{
  "vocab_size": 15,
  "kernel_size": 3,
  "precondition_frequency": 20,
  "merge_dims": true,
  "one_sided": false,
  "steps": 12200,
  "warmup_steps": 610
}
Rows from block 4, named by matrix and row number. Rows with one number belong to one channel. Each number is 200 + 30 x the weight over its row's rms, rounded and kept within 0 to 999. All counts start at 0. After the name is the row's rms in percent of the matrix's.
# convs0: first 3x3 conv (model.blocks.4.convs.0.weight, 192x192x3x3), inputs 133-139, a 3x3 kernel for each
# convs1: second 3x3 conv (model.blocks.4.convs.1.weight, 192x192x3x3, transposed), outputs 133-139, a 3x3 kernel for each
convs0.7,090,132,228,199,140,234,205,164,182,222,184,187,205,199,212,234,161,210,211,216,212,207,242,195,172,153,263,153,235,194,279,201,193,219,189,196,184,239,196,199,251,200,149,218,220,205,260,202,200,219,204,235,213,189,211,197,184,254,171,195,221,223,186,204
convs1.7,094,246,142,243,217,167,157,169,191,173,148,265,208,166,219,225,159,207,201,187,189,221,190,152,219,215,142,225,210,177,197,200,228,155,187,176,165,242,156,213,247,183,163,199,203,200,276,162,189,209,168,152,224,139,211,163,185,169,206,151,213,177,203,184
convs0.8,089,171,203,217,198,202,210,256,215,196,182,224,161,205,228,138,179,201,143,206,211,222,140,193,193,193,186,236,230,190,214,112,184,242,184,222,179,178,163,184,220,206,236,188,223,218,170,164,174,168,185,135,190,191,253,206,217,188,272,201,189,190,190,186
convs1.8,092,138,189,161,164,209,206,187,165,211,203,236,214,177,202,244,206,192,161,206,214,233,224,161,244,207,206,172,230,214,231,201,207,248,145,157,125,198,155,180,190,200,220,207,217,224,186,173,194,196,148,157,156,194,187,177,146,168,269,223,141,190,191,157
convs0.9,098,163,169,225,201,184,209,210,203,161,210,175,210,181,185,165,207,179,170,191,200,199,261,216,139,198,219,214,166,175,146,201,222,165,181,172,221,208,225,210,200,197,203,187,199,199,203,230,216,154,230,222,252,252,200,222,137,196,231,156,209,185,191,196
convs1.9,102,198,143,217,187,232,199,155,248,240,204,217,169,175,177,226,169,199,201,184,189,235,162,191,186,207,194,177,210,280,227,185,193,204,246,112,222,159,211,214,174,222,226,222,260,175,229,197,210,215,183,188,204,177,188,230,115,265,241,194,167,178,221,171
convs0.10,089,199,145,209,210,168,151,227,145,202,163,232,159,175,200,176,179,158,209,214,243,200,188,241,181,133,194,249,195,260,197,194,206,180,190,221,205,215,187,239,210,233,194,147,269,225,240,179,181,131,250,212,231,190,208,241,222,159,199,184,184,210,246,156
convs1.10,086,122,241,217,195,214,189,187,218,177,200,145,182,201,221,186,231,223,163,196,206,209,228,157,235,236,211,158,189,191,198,207,243,225,228,221,208,201,181,183,175,205,217,177,206,223,180,191,161,199,153,243,204,145,272,214,137,247,194,193,205,219,186,232
convs0.11,100,193,176,181,212,169,153,192,129,229,203,208,209,200,174,232,165,234,190,220,201,191,200,147,180,185,179,214,205,215,205,191,191,192,179,191,245,210,230,234,165,194,229,175,170,192,229,178,230,230,227,194,202,194,191,184,228,233,204,173,212,238,185,213
convs1.11,097,198,291,201,209,188,179,199,211,190,221,178,172,174,193,202,267,138,223,240,191,215,186,219,166,210,198,207,181,164,233,223,216,225,219,197,204,199,248,204,242,162,239,142,229,183,188,255,176,195,207,215,176,173,157,226,175,131,161,231,186,174,168,192
convs0.12,101,184,220,158,170,161,233,211,207,192,178,223,234,209,240,229,213,184,203,182,286,191,245,234,202,195,227,204,174,219,181,194,164,205,171,209,255,181,227,203,224,180,173,205,152,225,219,167,183,221,206,239,130,196,225,210,186,203,228,216,202,213,199,205
convs1.12,101,188,236,139,171,280,163,211,191,193,185,226,171,231,159,178,214,211,155,206,171,246,186,179,187,162,182,229,182,159,203,183,197,183,180,172,261,172,173,271,231,226,136,198,215,149,214,250,201,198,210,229,220,191,169,217,176,187,219,203,205,170,159,144
convs0.13,104,228,245,197,154,170,198,168,197,171,177,205,217,217,181,252,208,243,186,205,187,201,144,176,179,262,197,224,126,157,211,275,244,212,201,178,201,154,275,213,210,204,204,203,184,195,243,190,205,181,225,188,231,171,156,199,187,230,171,192,237,166,198,184
convs1.13,099,179,123,107,204,202,268,201,171,128,172,176,234,188,271,221,202,181,173,185,136,188,216,225,176,200,179,198,215,161,195,160,170,195,164,193,215,219,203,213,221,177,145,186,189,246,246,205,209,169,191,180,205,196,176,277,231,169,189,197,255,198,185,185
convs0.14,097,175,148,241,219,163,182,208,190,194,214,104,228,238,198,192,225,159,227,127,155,207,210,179,202,219,209,193,187,175,227,199,163,181,226,215,201,229,194,205,182,200,202,191,179,222,190,230,193,196,212,227,177,211,201,232,227,169,200,193,188,189,191,195
convs1.14,101,202,236,197,192,233,225,174,250,142,174,217,205,173,152,172,247,209,189,140,228,254,206,189,219,223,168,254,202,174,168,188,258,185,238,185,229,173,189,244,257,224,215,214,202,178,202,200,193,258,206,229,254,149,232,155,159,223,217,212,215,258,173,235
convs0.15,100,166,135,144,228,165,201,227,120,208,168,205,173,183,182,224,223,158,224,182,198,180,211,183,150,171,174,180,257,171,231,202,204,173,195,126,212,174,216,205,244,199,268,169,172,214,216,193,162,199,206,188,164,197,196,211,163,240,182,238,183,163,194,255
convs1.15,102,177,224,144,209,244,181,152,177,195,189,224,203,175,230,209,117,172,180,219,177,238,208,175,205,196,132,221,197,227,222,228,202,169,183,190,178,167,182,185,226,187,199,176,196,213,222,204,199,253,206,220,218,186,229,194,209,192,205,186,173,182,213,208
convs0.16,107,183,242,190,197,172,218,230,192,249,157,274,185,224,182,184,193,238,191,145,250,216,171,248,220,170,238,223,188,207,194,170,214,179,168,186,211,205,198,226,188,215,185,212,228,193,216,186,191,252,243,230,195,233,181,147,239,204,182,229,186,228,206,220
convs1.16,105,252,199,208,220,181,225,205,225,198,204,212,187,228,219,138,196,250,156,252,216,186,285,186,210,262,250,164,163,228,198,246,202,193,250,187,199,185,215,209,168,181,210,206,151,250,183,175,179,212,213,181,195,201,140,233,203,190,186,242,180,213,203,190
convs0.17,100,238,233,217,209,170,242,229,183,204,186,203,192,205,186,192,163,211,177,231,197,181,171,204,238,235,225,169,127,201,251,180,189,145,189,216,229,167,182,195,237,197,186,204,152,144,205,227,202,167,231,193,276,172,148,155,222,211,159,202,209,228,221,174
convs1.17,099,183,247,148,161,236,227,189,201,222,190,173,208,225,214,155,271,167,218,229,178,134,186,160,212,189,219,259,174,214,162,219,249,207,193,280,204,153,140,217,161,199,151,234,174,241,236,182,133,218,155,211,175,220,194,207,273,195,228,219,217,155,214,181
convs0.18,097,216,189,197,172,183,217,171,205,166,141,240,177,200,175,197,238,220,174,174,197,209,191,193,234,153,190,160,198,217,215,174,211,139,266,195,174,180,234,236,122,182,178,209,236,115,205,248,179,204,138,209,167,189,190,171,213,237,241,232,166,230,187,166
convs1.18,103,208,181,198,196,203,224,205,196,210,255,185,193,215,222,173,166,166,183,156,226,219,189,184,146,186,254,157,163,204,206,177,121,133,231,226,222,180,226,179,155,208,232,228,103,168,220,252,178,189,242,198,169,145,185,173,166,162,150,148,178,184,112,171
convs0.19,092,146,244,189,233,136,230,205,154,180,191,190,163,237,190,163,174,176,211,231,167,196,205,184,196,250,219,190,147,228,152,185,211,198,225,208,189,193,177,189,232,306,236,258,261,258,167,170,203,244,220,282,195,233,215,186,203,151,225,252,186,174,171,219
convs1.19,096,171,262,208,196,218,198,157,264,218,182,187,181,216,178,232,192,217,174,198,260,197,175,178,245,215,177,175,226,177,252,203,209,220,210,224,240,216,180,183,130,204,180,167,174,181,200,211,171,185,211,218,231,258,239,207,170,174,247,193,220,190,151,128
convs0.20,095,186,164,184,224,176,225,185,179,231,153,169,201,214,196,208,198,186,211,193,212,229,185,202,205,141,238,194,184,174,203,237,227,180,230,156,206,199,222,205,192,208,220,212,220,186,235,186,205,232,237,216,213,165,158,156,199,186,194,216,276,218,223,219
convs1.20,094,193,249,207,176,200,223,218,171,201,123,203,254,165,216,271,169,179,187,217,224,191,209,181,202,207,251,170,166,220,202,189,248,200,158,207,168,221,251,154,166,257,214,210,245,209,160,228,201,180,167,187,183,150,189,164,175,210,202,208,221,261,129,189
convs0.21,093,188,170,185,214,154,197,207,166,174,220,196,267,290,219,184,253,217,233,164,167,164,201,168,241,269,223,208,201,218,175,193,174,237,227,184,186,226,249,239,202,198,236,206,218,176,176,182,166,209,233,167,191,184,213,214,204,207,191,134,146,200,244,205
convs1.21,095,240,220,189,163,253,172,205,204,204,216,186,135,254,240,216,183,224,191,208,184,252,178,222,211,214,214,219,195,249,239,170,239,203,171,96,125,226,192,226,229,185,222,168,247,202,184,132,205,165,193,200,172,190,179,198,146,193,182,187,193,194,189,156
convs0.22,092,237,215,177,181,162,196,166,138,246,185,204,143,232,202,200,128,225,190,263,130,164,221,178,202,202,188,180,194,262,252,221,179,158,208,214,212,189,162,244,148,178,122,231,193,218,192,202,199,117,185,246,190,190,236,255,240,198,251,170,206,261,222,173
convs1.22,098,138,213,232,222,209,167,169,208,219,191,174,197,204,150,179,193,248,171,221,229,216,172,206,213,152,260,183,218,213,183,253,292,251,170,185,196,276,218,158,217,192,178,217,147,227,235,168,215,192,268,227,214,192,185,165,247,157,234,147,206,197,171,185
convs0.23,097,169,232,200,154,238,198,152,235,208,169,149,196,249,169,180,209,230,174,138,205,184,134,192,164,173,221,204,208,186,222,186,174,175,144,223,176,280,179,233,221,186,248,195,204,209,233,238,186,235,216,174,295,187,225,201,218,231,186,214,224,213,138,200
convs1.23,100,299,162,211,192,203,215,244,166,204,231,168,209,234,165,215,213,194,214,205,180,218,223,183,206,243,186,164,209,208,206,172,214,222,207,234,171,203,164,205,156,209,179,188,194,169,206,249,181,183,216,191,195,219,204,189,202,208,215,200,203,209,178,211
convs0.24,099,192,135,221,226,185,212,204,149,196,188,199,147,161,170,235,218,201,219,244,205,216,244,149,170,172,175,252,167,196,220,169,223,217,205,191,194,206,174,181,167,181,200,171,216,165,210,207,169,262,112,122,193,227,158,197,171,223,265,252,170,273,187,166
convs1.24,100,181,233,186,151,162,188,175,240,151,183,183,255,180,197,216,193,234,149,205,204,180,218,225,183,222,185,226,222,214,164,211,192,203,170,250,255,141,185,152,227,122,196,131,144,231,194,196,179,180,162,172,191,214,188,237,184,201,222,217,150,212,240,207
convs0.25,096,135,212,244,197,203,161,259,188,220,218,235,188,156,145,233,178,195,183,186,158,186,230,207,183,143,200,221,226,213,144,179,209,177,228,215,201,172,213,185,203,218,185,138,167,209,206,151,147,161,194,132,152,176,169,206,240,243,250,247,256,185,202,187
convs1.25,099,221,187,218,200,240,149,192,181,227,223,221,215,192,188,191,182,230,234,250,221,169,201,202,207,182,170,227,241,187,177,256,193,209,162,144,221,183,147,207,224,200,139,187,136,186,258,221,213,222,182,248,220,240,164,219,196,212,219,165,201,113,157,271
convs0.26,096,198,204,143,216,172,255,241,194,189,252,229,188,227,199,201,215,240,224,186,171,184,127,186,195,178,181,207,221,148,200,258,165,189,194,165,238,213,226,261,247,248,226,198,223,147,197,244,220,204,207,254,201,167,177,185,198,158,225,231,171,202,155,202
convs1.26,097,213,193,192,178,188,190,170,243,206,231,220,157,223,211,215,197,257,213,212,175,192,153,192,175,178,193,218,208,264,201,250,207,197,161,176,234,243,176,238,277,217,172,169,270,164,187,144,257,188,269,131,251,200,145,167,245,176,164,246,196,251,197,229
convs0.27,092,193,197,247,171,179,212,205,107,213,213,208,168,235,200,170,120,176,162,206,232,217,204,190,263,247,225,216,110,247,175,268,185,167,210,188,220,223,214,161,235,178,184,203,174,212,216,190,185,218,206,205,223,192,196,221,242,279,180,184,151,182,207,194
convs1.27,097,195,201,205,174,196,143,205,163,225,183,222,170,191,207,169,202,183,171,148,150,194,193,198,238,224,216,166,198,223,213,241,190,227,222,166,180,165,195,212,192,206,232,234,203,236,252,212,227,263,204,244,211,245,147,225,190,222,169,239,252,153,166,159
convs0.28,100,241,171,195,229,84,222,265,193,195,262,252,191,250,199,245,230,150,279,237,206,250,207,223,203,240,173,226,230,208,197,217,218,198,204,201,163,184,166,190,146,199,191,280,170,193,221,151,209,193,197,210,134,178,197,228,200,175,211,143,230,266,207,204
convs1.28,100,155,209,187,232,158,175,175,204,211,239,215,223,250,244,219,204,267,309,175,205,198,209,200,185,170,189,267,203,237,197,196,179,225,197,153,168,183,196,106,136,191,245,265,194,174,162,168,157,218,191,167,140,245,229,282,156,160,218,193,218,266,199,184
convs0.29,104,256,192,162,197,203,200,171,235,191,227,192,207,196,148,168,201,171,194,300,237,237,206,232,208,185,209,189,189,248,208,175,220,180,201,248,168,163,176,197,173,198,263,200,202,180,215,189,182,214,221,160,168,229,151,205,179,243,170,215,192,205,171,160
convs1.29,097,135,122,210,165,184,206,157,240,174,206,187,187,211,216,205,190,228,144,200,224,234,134,256,175,174,223,209,227,222,161,223,135,200,151,185,189,244,127,234,134,223,200,231,181,179,186,194,254,230,139,165,170,190,195,198,171,231,199,164,187,226,185,211
convs0.30,100,220,156,187,165,199,211,218,176,228,207,238,219,257,186,158,211,208,227,220,246,175,236,215,219,211,155,194,176,238,178,208,240,265,143,263,178,204,205,173,198,201,248,187,217,178,125,132,162,180,188,186,158,186,229,174,177,224,185,197,197,227,170,208
convs1.30,094,188,217,202,224,157,242,189,205,192,188,206,228,224,209,181,182,146,223,232,193,211,197,229,215,143,206,169,147,226,164,178,214,185,212,170,212,169,216,199,203,224,174,177,199,232,178,157,203,206,215,217,219,199,249,201,202,154,127,167,228,193,234,182
convs0.31,096,185,184,212,136,231,163,151,219,169,173,216,188,134,288,163,179,176,231,201,260,189,171,198,195,174,221,264,227,221,235,229,233,154,194,152,141,208,173,198,209,205,263,260,200,211,205,195,200,224,182,220,238,206,172,199,191,241,207,232,201,171,222,186
convs1.31,093,216,203,253,198,183,198,255,179,193,228,208,200,227,202,237,230,249,165,241,163,234,202,223,205,176,251,189,232,214,205,243,201,157,165,172,244,181,223,182,286,274,167,193,188,171,259,236,190,188,203,172,205,207,186,152,183,246,217,189,197,152,190,231
convs0.32,094,207,192,171,192,184,192,214,145,175,201,191,224,238,304,149,175,199,215,225,192,209,222,203,127,252,194,203,174,208,171,236,210,241,182,197,204,154,214,207,219,191,195,203,195,191,238,197,227,165,283,176,215,129,190,249,156,208,191,184,254,222,226,181
convs1.32,094,207,202,185,202,233,177,202,216,177,198,241,210,280,213,208,197,177,192,187,196,189,197,168,130,204,182,184,134,205,235,209,276,239,182,178,149,257,232,180,160,203,237,221,186,209,222,175,126,211,160,175,157,177,202,219,137,228,178,229,169,205,230,217
convs0.33,095,256,216,165,270,216,194,194,218,209,144,225,204,213,164,249,210,223,186,154,163,215,268,225,187,229,247,221,280,159,142,180,232,160,251,177,180,200,194,187,135,155,173,148,158,178,184,131,213,253,176,206,154,168,228,154,291,173,238,230,205,246,135,181
convs1.33,090,183,213,226,228,247,180,196,215,138,232,191,231,181,186,171,212,223,173,196,187,180,178,206,198,143,187,229,204,169,205,179,174,175,233,239,153,197,215,157,146,184,203,205,199,179,235,195,195,149,257,210,188,201,210,160,258,144,248,178,241,239,193,196
convs0.34,102,195,186,195,197,207,168,215,227,189,178,249,241,206,177,176,280,177,194,182,197,183,192,189,234,217,183,168,161,194,111,168,226,224,247,150,163,208,157,200,223,195,209,193,257,231,216,265,174,178,220,186,249,209,200,187,193,204,231,203,196,171,229,180
convs1.34,102,220,166,230,198,230,233,209,200,150,195,206,201,195,232,213,149,206,240,159,245,181,212,207,243,232,204,186,282,224,211,193,130,246,171,210,180,213,172,183,191,242,201,232,200,222,224,201,165,198,201,190,196,219,195,145,187,224,194,156,204,161,174,252
convs0.35,092,134,182,176,197,175,226,193,193,146,233,246,174,236,184,258,243,196,176,218,208,158,236,160,229,185,173,191,208,196,209,166,237,196,233,236,189,177,210,190,257,200,244,232,221,259,182,216,272,171,174,128,167,192,222,263,169,192,225,239,188,240,160,184
convs1.35,093,200,243,210,198,219,183,247,174,172,283,171,213,188,258,179,211,236,211,209,204,150,181,188,205,142,207,178,182,162,184,196,195,205,207,223,210,194,178,187,219,243,187,165,174,201,163,241,146,186,209,162,246,180,219,210,194,182,236,184,207,220,215,167
convs0.36,100,251,198,151,267,165,175,290,159,170,199,237,218,200,168,195,197,262,216,278,161,198,242,148,222,238,139,219,194,290,160,212,193,182,164,172,158,188,233,230,188,208,218,200,223,214,249,121,241,239,171,231,213,186,243,175,212,210,222,172,178,214,183,191
convs1.36,101,110,244,167,182,229,186,188,218,173,200,202,204,230,217,229,161,187,200,177,217,234,183,181,144,117,231,186,210,261,218,210,164,190,221,244,208,240,178,200,184,219,226,232,204,181,151,213,194,157,213,162,150,272,170,229,209,214,272,193,215,260,217,222
convs0.37,101,229,205,184,171,147,226,193,220,205,256,180,138,244,217,216,162,164,223,217,159,253,260,236,182,231,162,207,204,135,166,211,171,223,248,243,164,213,205,183,209,203,217,190,207,225,196,228,181,171,201,248,214,208,178,144,203,193,189,189,213,190,165,175
convs1.37,104,212,179,218,173,236,222,175,194,161,238,232,208,206,202,175,198,224,171,235,206,242,147,150,137,246,187,224,210,171,111,219,200,206,160,241,219,183,185,230,213,173,192,172,176,213,217,222,201,208,199,138,176,255,233,171,198,192,203,209,154,217,199,188
convs0.38,099,231,211,178,227,218,212,146,220,220,178,180,258,240,273,172,196,170,212,154,198,208,240,198,206,256,239,189,146,185,186,231,180,163,156,204,202,189,210,180,215,164,142,143,117,170,200,174,162,193,213,244,193,163,160,201,198,169,214,235,220,190,160,215
convs1.38,100,219,251,215,223,169,202,208,193,218,230,189,170,226,208,244,175,208,231,223,197,166,181,222,224,200,224,214,177,155,254,171,247,215,228,206,208,236,226,193,95,155,133,245,273,235,251,188,205,216,275,237,175,182,196,182,236,205,216,210,188,237,172,195
convs0.39,098,227,266,174,219,236,198,223,199,243,223,235,178,214,209,165,202,184,283,219,239,187,207,183,189,217,219,230,199,205,168,215,210,239,177,198,208,216,178,233,221,179,200,204,234,181,227,156,201,216,208,173,179,173,285,198,240,189,217,188,227,233,212,233
convs1.39,101,190,231,180,215,179,221,201,167,183,182,188,235,170,207,169,212,195,191,250,196,123,242,210,189,200,252,199,209,193,228,172,208,189,194,208,194,214,160,208,181,250,167,211,166,231,156,203,174,207,223,132,191,210,165,202,187,180,175,156,189,201,234,148
convs0.40,098,241,257,136,180,187,210,238,206,207,252,216,188,219,317,132,253,292,166,236,219,220,212,200,230,209,258,252,194,210,229,165,173,122,202,178,257,165,212,280,225,263,247,210,251,190,177,214,191,164,245,205,159,225,258,197,201,180,201,227,208,201,189,186
convs1.40,098,184,248,164,174,210,211,197,208,140,209,213,243,215,178,212,235,232,236,174,236,163,148,225,258,156,219,189,187,220,236,215,191,242,195,192,162,219,201,231,237,127,185,219,214,254,220,223,222,234,181,238,175,157,216,195,209,163,206,209,174,170,185,128
convs0.41,100,212,158,205,153,246,200,258,200,173,131,206,181,265,161,198,216,217,163,217,213,260,207,190,174,170,191,176,210,204,221,183,156,180,213,262,177,179,190,217,195,216,209,185,161,185,272,167,236,182,199,216,216,173,170,241,197,204,145,184,192,207,223,229
convs1.41,101,254,201,185,223,213,196,178,200,222,178,253,155,187,180,224,224,192,163,193,258,217,210,221,200,203,196,170,261,183,252,219,235,242,225,229,189,214,196,193,190,201,200,205,206,166,189,258,215,204,223,171,191,249,193,196,179,206,232,231,279,182,222,139
convs0.42,091,174,220,175,144,163,181,202,215,188,194,175,225,213,230,234,202,171,167,199,185,164,247,209,183,172,180,154,117,120,202,202,171,213,174,177,194,159,162,161,174,196,171,189,199,216,211,149,203,161,188,157,184,142,181,193,187,159,195,186,203,169,216,195
convs1.42,091,227,180,259,261,234,123,194,176,205,245,229,210,213,124,219,166,169,232,235,206,140,194,163,199,209,158,180,201,190,234,231,246,235,174,234,187,258,175,168,149,247,150,206,196,207,159,180,149,169,196,174,202,201,218,164,100,140,172,179,237,204,177,205
convs0.43,109,181,203,223,250,194,242,221,186,188,209,188,175,237,238,189,130,201,230,178,184,225,210,238,154,263,218,202,170,258,185,246,152,153,163,199,231,148,165,224,126,184,207,174,195,220,219,253,169,158,178,231,154,207,153,213,135,196,234,194,233,232,194,189
convs1.43,106,178,219,142,205,227,188,146,222,204,217,242,239,241,189,195,164,240,226,171,237,161,140,230,173,179,200,217,220,211,245,212,252,241,115,157,177,247,158,192,172,232,192,235,156,205,179,155,281,196,214,201,171,174,249,165,186,219,168,194,174,210,152,241
convs0.44,089,162,166,162,222,194,176,217,173,153,199,262,190,186,209,195,194,289,204,229,216,216,175,195,182,188,184,185,233,186,162,207,178,151,214,221,165,200,206,216,186,234,213,188,194,242,184,176,203,165,184,181,199,193,209,276,231,176,201,180,223,181,208,199
convs1.44,090,223,218,167,257,257,163,186,259,141,255,220,154,239,248,158,155,264,203,146,226,128,184,213,181,163,203,251,183,149,146,286,222,234,183,194,168,208,215,241,221,222,216,219,182,204,186,208,232,241,144,230,197,170,223,206,208,161,244,184,201,189,184,151
convs0.45,104,170,193,166,217,203,182,208,207,220,187,213,223,198,202,230,172,197,199,192,225,173,202,202,195,178,177,151,230,175,266,182,292,166,265,135,160,237,202,212,149,210,175,243,237,205,184,194,203,155,227,191,188,174,182,169,246,179,204,166,169,169,216,172
convs1.45,101,217,269,176,211,194,181,187,230,165,184,211,213,130,246,209,145,196,172,186,165,245,182,183,206,194,273,170,244,189,196,187,216,213,180,159,185,228,168,199,135,171,239,250,227,174,176,224,172,203,170,205,215,223,207,223,206,232,218,153,178,179,225,217
convs0.46,097,160,196,195,165,220,199,142,207,195,202,168,210,221,212,172,193,138,168,174,179,171,128,189,246,177,216,249,183,238,214,210,228,154,177,172,160,187,224,168,177,236,203,213,223,183,193,215,206,176,189,222,198,243,161,222,199,221,193,133,187,201,146,185
convs1.46,095,200,146,175,218,177,245,241,172,180,164,184,228,186,196,225,181,187,138,207,211,164,191,172,252,185,175,155,237,179,212,219,216,181,152,202,199,222,230,157,159,170,218,147,153,180,231,234,287,192,238,201,207,195,185,185,196,214,247,169,183,182,207,173
convs0.47,105,170,249,199,226,171,176,168,202,240,240,155,206,177,240,246,222,195,180,190,178,258,178,173,187,240,200,175,187,221,222,197,121,182,189,225,226,220,224,249,216,157,173,142,185,195,142,193,181,236,170,279,195,261,197,192,192,169,194,193,212,199,160,180
convs1.47,102,241,162,219,170,262,163,191,180,190,182,174,201,230,167,235,153,251,208,218,242,202,224,173,155,222,194,223,136,171,190,291,193,199,173,201,131,205,189,222,183,247,185,225,234,226,244,205,178,173,170,169,166,228,180,265,254,212,175,231,231,213,189,187
convs0.48,099,210,193,236,169,193,172,218,205,175,194,227,176,233,214,175,238,215,200,219,166,195,200,183,228,182,163,198,186,179,268,183,267,150,236,233,232,230,242,231,179,163,209,240,208,207,246,167,224,202,245,185,221,171,191,184,168,193,164,167,194,276,204,187
convs1.48,097,247,205,198,178,202,195,153,221,211,199,172,203,260,173,204,248,203,192,187,217,197,155,184,188,244,206,219,139,145,186,193,150,160,185,194,201,192,215,228,206,176,191,217,260,149,197,148,210,169,212,170,185,179,202,198,287,236,164,174,249,158,218,230
convs0.49,103,203,197,211,176,158,240,229,229,191,203,169,235,204,193,181,198,231,182,200,190,163,219,204,178,219,156,184,179,150,210,202,217,215,232,189,205,210,190,230,209,178,223,193,215,185,200,190,174,209,204,242,166,192,188,230,180,175,236,196,128,193,238,177
convs1.49,103,217,185,201,230,192,160,249,250,200,257,201,246,175,171,234,162,204,174,200,191,172,233,186,198,216,207,180,215,223,173,210,241,176,200,178,213,227,195,175,213,170,217,177,211,221,205,161,233,226,218,221,198,191,225,219,123,230,180,235,167,254,197,180
convs0.50,099,208,197,185,186,177,231,167,211,215,164,253,205,114,275,151,153,245,178,158,238,215,169,240,188,163,195,209,210,198,156,229,190,205,189,185,177,160,172,205,185,202,233,217,178,260,206,204,244,201,190,226,191,225,213,185,200,192,169,194,170,196,196,140
convs1.50,098,214,203,193,186,203,184,238,164,142,154,204,158,230,162,198,189,161,218,176,184,215,175,189,242,208,173,238,220,237,206,208,226,183,239,141,202,240,251,251,213,216,169,276,246,221,148,193,221,193,264,213,211,125,223,233,160,200,233,160,228,222,168,210
convs0.51,099,192,181,159,220,232,171,179,259,187,201,177,197,242,182,194,214,189,175,168,162,190,135,145,292,214,138,225,199,223,182,209,242,211,203,267,148,164,226,216,183,261,182,244,128,221,148,176,149,172,179,207,178,233,201,185,201,197,185,206,192,197,210,164
convs1.51,099,259,130,253,164,195,197,250,261,225,214,182,202,258,204,173,227,193,240,209,214,172,171,203,203,188,200,244,178,139,170,225,202,205,151,235,232,206,219,190,140,211,189,187,212,188,159,158,118,168,207,178,237,185,243,203,224,193,197,169,170,252,226,202
convs0.52,086,142,200,168,221,228,202,197,161,195,238,168,213,163,204,135,197,247,195,211,216,178,222,203,233,137,162,170,202,208,202,231,227,156,190,230,180,228,151,184,213,271,249,211,178,202,207,205,194,258,234,268,199,214,229,202,188,208,172,144,219,138,146,174
convs1.52,089,213,198,220,187,185,195,253,152,207,223,223,194,172,243,220,229,192,145,189,189,231,197,192,190,201,211,178,199,219,204,223,190,151,167,205,237,232,205,186,174,152,204,205,264,221,262,202,191,156,209,220,188,219,184,209,203,214,203,198,210,223,266,217
convs0.53,112,246,168,220,281,175,224,257,232,185,185,197,160,196,205,207,260,192,211,245,215,202,211,189,228,165,203,206,238,231,171,187,199,278,175,183,207,210,164,172,226,205,198,214,223,195,194,213,181,164,185,183,134,260,219,220,194,191,218,219,193,204,191,245
convs1.53,113,255,180,238,207,228,126,218,213,259,181,274,140,226,189,211,151,229,224,148,257,184,173,224,211,186,224,197,203,231,196,184,171,225,150,190,200,228,255,195,270,203,196,211,220,218,190,205,181,235,198,233,200,239,234,194,175,198,225,185,238,175,167,204
convs0.54,097,204,184,218,194,207,155,217,250,171,218,195,166,248,186,154,195,158,199,209,280,207,201,218,208,234,212,166,170,151,182,163,164,169,190,248,189,258,184,165,214,263,245,204,174,181,182,223,168,192,159,232,254,208,223,140,204,195,201,184,211,184,212,204
convs1.54,099,223,227,171,244,192,232,237,181,193,195,158,225,184,160,172,232,223,175,210,223,186,187,222,212,177,206,196,198,201,235,180,210,220,261,147,161,191,226,194,197,185,176,186,195,216,185,214,154,171,210,205,187,226,228,150,224,193,174,185,139,174,206,186
convs0.55,096,246,172,177,204,197,173,235,193,143,227,219,174,158,185,211,155,246,178,272,216,211,219,188,162,198,237,166,195,205,218,199,155,253,200,216,189,189,184,179,224,176,195,205,177,205,212,217,172,233,200,207,269,190,142,209,225,221,181,230,176,192,245,196
convs1.55,092,207,108,243,122,173,234,188,154,199,189,165,209,156,204,211,199,162,293,160,192,170,186,144,205,174,164,140,209,218,195,175,221,207,173,196,193,194,199,159,155,219,193,226,242,244,212,188,274,176,152,203,194,166,215,198,145,270,194,180,207,143,191,189
convs0.56,096,151,189,235,232,218,243,188,180,216,198,203,244,191,242,191,273,210,119,187,248,144,171,171,195,186,165,166,168,229,198,159,129,207,113,176,188,149,183,141,193,207,227,223,178,178,235,132,237,155,194,195,175,216,174,213,134,240,207,192,190,199,245,193
convs1.56,096,201,174,250,195,209,198,215,217,173,203,251,195,232,286,181,169,163,239,169,213,251,167,192,210,189,167,197,161,211,232,198,213,229,181,149,155,210,166,244,189,200,117,226,154,207,237,228,200,189,184,158,191,184,162,168,164,190,205,148,148,168,214,232
convs0.57,096,207,180,180,206,249,196,166,181,154,143,247,155,247,149,191,177,153,150,219,179,217,216,194,211,171,205,182,212,173,177,200,224,184,201,176,194,159,154,207,203,142,152,224,291,235,175,228,182,169,211,156,184,241,238,186,223,205,188,171,209,256,178,206
convs1.57,102,173,213,211,202,198,175,167,176,138,177,144,226,155,162,134,164,206,189,187,190,220,166,152,160,215,177,248,218,215,215,229,160,163,178,224,162,158,182,274,225,214,212,201,258,228,214,185,263,201,226,201,161,185,197,199,218,167,170,146,203,162,205,145
convs0.58,093,135,241,216,169,197,207,215,201,208,194,200,155,242,173,181,135,259,204,213,211,182,191,211,206,199,243,235,196,218,186,184,251,249,167,158,253,190,254,190,193,205,217,201,231,224,204,190,218,201,159,154,169,205,200,171,180,233,138,220,212,211,159,208
convs1.58,095,159,249,142,203,168,230,164,176,243,182,203,260,192,227,195,173,205,148,212,169,247,234,172,241,203,178,251,194,168,187,167,186,203,198,192,191,245,172,224,228,211,248,205,165,139,211,205,200,166,196,190,194,198,227,221,223,185,213,223,167,220,167,235
convs0.59,097,228,178,224,181,232,225,225,198,234,305,237,184,227,247,232,227,192,220,240,205,253,232,209,245,217,229,223,167,180,191,228,169,222,238,192,208,172,246,220,257,225,175,278,213,187,174,262,174,163,183,207,175,252,208,196,226,212,207,182,199,183,219,232
convs1.59,099,168,184,269,207,228,210,223,232,193,188,170,145,176,254,196,182,204,224,217,189,191,198,213,173,163,202,230,209,181,232,203,181,189,197,165,222,263,200,212,243,225,227,237,200,160,246,187,253,259,183,203,214,221,188,229,208,182,231,206,254,199,191,140